From a checkpoint of a small segmentation model.
Training: soap at rate 0.0021, 6600 steps, held-out accuracy 92%.
Data: 97500 training examples, 8.7 epochs.
Rows from expert 9 of block 5, named by matrix and row number. Rows with one number belong to one neuron. Each number is 128 + 32 x the weight over its row's rms, rounded and kept within 0 to 255. All counts start at 0. Numbers have three digits each. After the name is the row's rms in percent of the matrix's.
# up: expert up (model.blocks.5.mlp.up, 32x48x192), inputs 0-47
# down: expert down (model.blocks.5.mlp.down, 32x192x48, transposed), outputs 0-47
up.0 101:118124187100142114155135142133141180083188126130118148168123142206134158132147128091136137085092086112136063119108114159090117155134041119164036
down.0 082:157122161134110101210080071159100186142112094147105164177142127128089136090098103105135152058158097122123085099118099111117125121139109143107106
up.1 090:151101181118139103123080183149129116204138099132166133158129114059136153166122118141122157075113159112169099131145099158103152115168094173177138
down.1 096:096123157129141102177103133161141115139116112116129148165136094167075144145113102128084140135191142186161147210136080074094152090139107097099126
up.2 068:149173150127148110086108112108125104129136102118147184184095079126133062116062093115165124099075160128100110110151115094138165150106147106099134
down.2 063:133149165123052136157164122082102130178078151157088090131165168090145165072177096140155132135133067110130105130071137115116086173125131096098107
up.3 120:121127193150132122143125105080151111142147125166177129119101182154105137203116136140135214121145112113155086127090105134100054144095117099211203
down.3 123:097114160127135177101132108160080089099095090108162121085153112122102107103095133162056161178171092130176124181113121097100135116123107179086090
up.4 089:166143163098212145078101132173110133187167139169117113132119109101094178157128162138130126105172123130124139136168089173094124121162098085091085
down.4 085:120091104188212110220089098145138109143172110166138137149141098147083136173075119181075094143151143158164089136178107086040137083161112144122134
up.5 116:133086061123174182192129102089138168136151090126144162137179128131138079110114111095162082115135092107094161078112136084170153142118139115154123
down.5 086:060102118143126161121205121108112041115112088091154144083139106144099123141075145131102094099118140138096188140154138070102148084115095128139132
up.6 099:129133084129155170157176139135126191162148135155138096140191120102101129120125132163107114114138101121115155091098121187154149116142097108123022
down.6 091:122105114159170096137125114140147162130159106183138149162113117151089090176104143099154102143090179210116138124172100124109165082158144139172123
up.7 081:149111157116150190153075131099140094104153130139132148114119081068099120133074107133166121063045099103137118149134121161099133134141181151092132
down.7 077:155161184066080137086089144101141198135110146147084117128137151098124152086151124112192154092133079116116101140055144129155067161138140103150155
up.8 092:152197118144137096126119113103093122068077153152113157176107166203133112140123137126115080165119131081149179111108164078197117161079174145094118
down.8 126:182161131164142094169133124148134145161149166149108124150124169107161132108174135118162139137061121089067089089152175175172072185156157128081142
up.9 092:154114163101160131198134071130173113120159142150148100178129129153093156162150118141176157076145093107167138162153120137122116145144128041191075
down.9 084:088112106132100143121095185143142171097131087126151106079140115135076107120105153115110145152199139145160156142119086087178150077095106123110083
up.10 104:150135187119157118152177105158131172110122128194119129096113104109071178178095164198180145156173131166151112156113108212051115117109150124120078
down.10 095:102087120160135126134048085115120076109139125163152147115152131134085114081093139149111121125175100146197117104132097083062078087141093132077146
up.11 084:123138123154098108131129115057181098115091145079097165145124136177143074095082128124151128072103147115161156152161131135099162141088157151164143
down.11 079:135122104200135063178123093224139155107140146157101146166080145151155143114174158048176136127106199153095152120175099164172126152136147086191102
up.12 092:078107111134110164101178152107075108095128145032100186178174166170128142064164139079041115146148122133130117137096156102075141130102194150116136
down.12 089:146169161038109124072142215131109111128117129083129131108122114092139140126141150125174151052116118050103093164106192136063099135141111187105119
up.13 110:109132100101102144124138095149156147146083119154160106120101160166164131118063174139082167120135113073132150138167117101192157145125114167039058
down.13 097:151181141130132116126129109112177158156153167124089119149104160122161153153150127072135162128082122110098146079121142173180088185100155065154147
up.14 086:155173111165156093085124125142145092180164109147126108107087137137115142168142155158103203119208145133115125163176151121087117103106153097104121
down.14 090:114105073177168111171125132135165086172188165118201155148099115159117140169133165158074134181127166156136100127186120103089160115149121141089159
up.15 119:113115169136136147171154133193109140140158143183116112125124148130073157188125126191108149105082150123141106091058077167125113120094121102104072
down.15 116:130118141157165077190066080187141146101142088157094162163129127164059125170089111111116108100156175117147114142158093124136107097132123105148135
up.16 093:156094167050133109107111170170104104100074161147099121131124184203207124129198125097143153168163144170111135138096087112126069116062143131136088
down.16 086:131164131059163133081162092136116097087094134134106106123124174078129123125104144169113159148117112147117142130109113137135145135109132146085080
up.17 081:121126087160120160123097034077132130114118126109172148123169132156139098128084106139130094172163134086151153168129169161132185102219150144107115
down.17 071:162153125127182123128217126108157134122166174155121131131090125108133089145133133127096150092087144075068116076154133160198132149140128123100154
up.18 104:106100139045152132137133193136151095107156114087099106131145171156133122160195087076118147107130100108151076175110116152113076105151146138184110
down.18 093:138166158094112121053132173116151116169114146070136113118119113101146143168146165083122133110094109064092187144085176124138071161099130134086136
up.19 113:156153170111091134109128118156112174173117133209121127114088216136146123207095131110140126170119144131142144112151119068175127152128103159107116
down.19 142:170171181091134127112136120084142141140141173136077106140124167102164168132171091127149132112084096076104143111098163169205078189130148116111169
up.20 099:107169206135108085080142130147098183072121106199094129128060107211129144146136141124119129175139142175103099122143091119157130156102086085089141
down.20 126:177178134153122108154118103090157132157144165153095113162130173091170161144162089154129154143097099119099093071118178167162115169136171103181182
up.21 071:124131074126174143169126136168136163139133106103182122162157123107133148145123152125142105082217112163160167131163105166120171125153108125159107
down.21 064:085112118092151113118151139165177128168146132114133127118104121179081134147129108136084103102143150139110222171113086092150164112178111044199147
up.22 098:145179160143109100112168102117113145097099171173049162204084149132107112181128120152142108148167122074122174115175084065188149145124113106113128
down.22 128:179165155167128106151136078144142181166134179169094114152134161108147137091175128126151149120093113105085057077138155148157088194133160120129170
up.23 085:115192119206131117120139154104120141107123132148111126059094108119080184154186166100087159183135111139075089103164120108110118166084112163082208
down.23 088:161170130149071104124132166121159117180156156132138134109125161131179173143186140119107160112133123093090083136103193126168090172155158112114134
up.24 085:169163144140083070111119096111135171088060146156098179184139089238128102097111135112127106129170086118139169166139119099142205142152143085064078
down.24 071:162173115145144123133199073108119150145126168156080124121107181091145124083166115139115119128082106115085079065146147168173103172106176138159137
up.25 073:153113174103158091141099099101093136130177122116109150117133108050122091113108124160136155113074149225128071084111134171131127100152122123160104
down.25 065:147151144089087113142148077108119149164123179173101127148114144084154175107164133135170134120087124109115105105113134131124082145123168082179115
up.26 111:098158119189116133189128089059139137159156159111114102131076082147138107103108187117068161092099176104095102119154094104107171121103079138185133
down.26 075:126122181134033095118159136118157130098108066110093124195138124111141187087179119110153098111168084173129156191093083100146105092140127087125165
up.27 089:124157099216125136140189206046136135121107171144135147112103070138144069100092134137176069098168135155139160134093135143138167148177093120190167
down.27 100:121096130186131076177146092097181120174146112170114140187115130136098159134133083100143078084122145173113111090187096134115111099182149098166143
up.28 100:123057148089119162200141086144147106059152128112133092150162136153141176130169087151128142068142048102192159137086143159146064116148154127141131
down.28 083:134128139110164109051078155149155179150138100085162153116123147118112144162134170071163082086122123058139132123108163125196103113121165185166174
up.29 095:133096175103167120130118169111113101091155099089156177120139092115139136085136144128170147140129125210134086166129176180104122145158158087131170
down.29 106:160165140091103111122130098083169129171150123113099136176114148092131135156143062132127151111108099123090087107120180118115107144160169148152210
up.30 153:107067129085094153161117084148132156125130074135168104126196179109132050145143055136198153110100089105152125106076135136190114112161150121124049
down.30 121:118107088150174141117152157145099103085134112059161135111108135175151115115127199152070157191149161151126148132169129092126162119051138167129120
up.31 124:147129020150125139095120184141093159156112119098137189139143147062125065064149119109083080107050109119078124113137135087142203138167134158060126
down.31 139:096071122133124166110136160113076108113124076098157151141138108167083162106109146148123112085179107125167109133139136072056152085167096177126146
up.32 103:125140181134085169137107156098130145091143109108067129106087143060115086125052163136109131134082126095132114117128182143111140126118158155117154
down.32 132:167153127142106112156114101115148137185148176152122129164131175105162173116191122129166175122093107101109082096137158159103085179151175167090170
up.33 104:073064148087077136127086143127137119133163085078115148148148144187116072110109115085147172058157087138146107189117137169119184118135119080133146
down.33 129:159181132124121105131140138145135131177138194144096137162088141107194170127164156085156161138086136118070143121117131143194105178120163110149136
up.34 082:103178157105139119148094115118091158042138087157110120165126077216116135083100140067125056113101098116120134137132138136197148179184134177060087
down.34 102:182178139117138107157185112121132197173135163178079112152136153103164136123164103119169157112075127105065120085134138155168119181137157091178090
up.35 112:094093125087127150153114186091122104121162115086112164173185099150095064101110097049177139087141108152114064151110117156090181124135182068151119
down.35 123:146178169103096113113168148133138149192113164076106116183114169124163156129156127090124141102111118098089162178097159126164096173117143098124166
up.36 073:136108150119146134148152165186103126077162087145127103066152104124112153152133149170137145143054137150146104163107086196058102092100094160123101
down.36 051:115087106138154117141062121128186129140156069157166130138111090103095105188066060121135072072113138156155179044112121109154141093132123137176127
up.37 084:122130123153095081146109065150102147116146107102143136169118073134161133069089113151129117111129178135184115156130123148123160106186132123137083
down.37 052:164166156080082152126121152088079195118088158141072095154144121069139126059135133146157162085088098115095086102064109151173099165099146126167102
up.38 155:171128126127156144155102108161128144208180177163106109146097113107091168122083151168089109083104173121153130174183094148062183097161131131142093
down.38 174:090099105091135170097121168110098105065124095104146111115151092112075098103111098180121132123156098203183114152084097093027145081128089149123102
up.39 056:126131135113078110081122096127127076196137148122094155139094179113096119136175087212067212118132113115127148121112114095184123125157167128136141
down.39 053:128159150080062133102102118168154136109124160114125094112100129124157193158204208119130185202129138120164128168119138122144109172059153049163185
up.40 108:125097148061112132156128097152152160081109097154138095122121154222118136193108120139063169106152088126135168141117125172139124135151112157077089
down.40 104:168178160098128125123151138091096197130120170145068099157125143094159141120159118132137182118083101126070126097074158164191108176118157091177131
up.41 091:174095122126164153155174069132169085074162119178096115030074093109119097194080117127130135131157134113134150161190124065132075154164104087118154
down.41 089:124116105137126175120098131055089143093081116135152099089204132090103097083090069189136119107114052108131073059071116104108152104132113174091083
up.42 113:147089115093171100179154088182131119060094141149095116178161117130170171130154111146145051131177129154175188141164134090212113134150174095148088
down.42 095:135100128104116145116105164118136198112120098114135137088142168125097095109134126148180109108126110068138094097106123128109132101137140188194133
up.43 082:105158134178091132146127109121120131086129101149060092090099153125068177117160130146135120139109109169059085075172119137122129131102113122074150
down.43 073:180169145122058151076135147116156150162148164147126133106125142111167145104156145128152156125108093109084106139089169136184078160139138133100138
up.44 082:105125129101121127109140138142152101125087073134133089025094065093123066170108178153098153165152131108113119171112137172110119125141111082086152
down.44 061:128167113134173092126125095164169090162172146107141139144058119136146135197161171102164166170078154138121150123159193143107122150142184118149187
up.45 129:107105108196108174110176110059128111083109099109174173076119116134128052086138115146133117108051093146089122112095175077152104173130165089153194
down.45 146:100088125159097161115112101092093085090111107123140114100162129106113128094108122156106127133185090128190081089136138099106108100118096139097118
up.46 099:118098078107109160184110130140128122098145136136164148138152103184109137117138078179121111130169113084132146156126093142085183126084184092074132
down.46 087:127153146099123165070184193117091113107101125102135123069124144125167099095131181181115183122095091183126116133096172128103148144120136128148142
up.47 118:109136108098162140128178141143120128112111104127114143107140151181176062161136094045188101155157106197113127100129127126165091138100153139176138
down.47 114:115131094075150179093206133130105082127078104083157091093159099092117092105088157168089126151128114084093187120103122091115153122085084161087031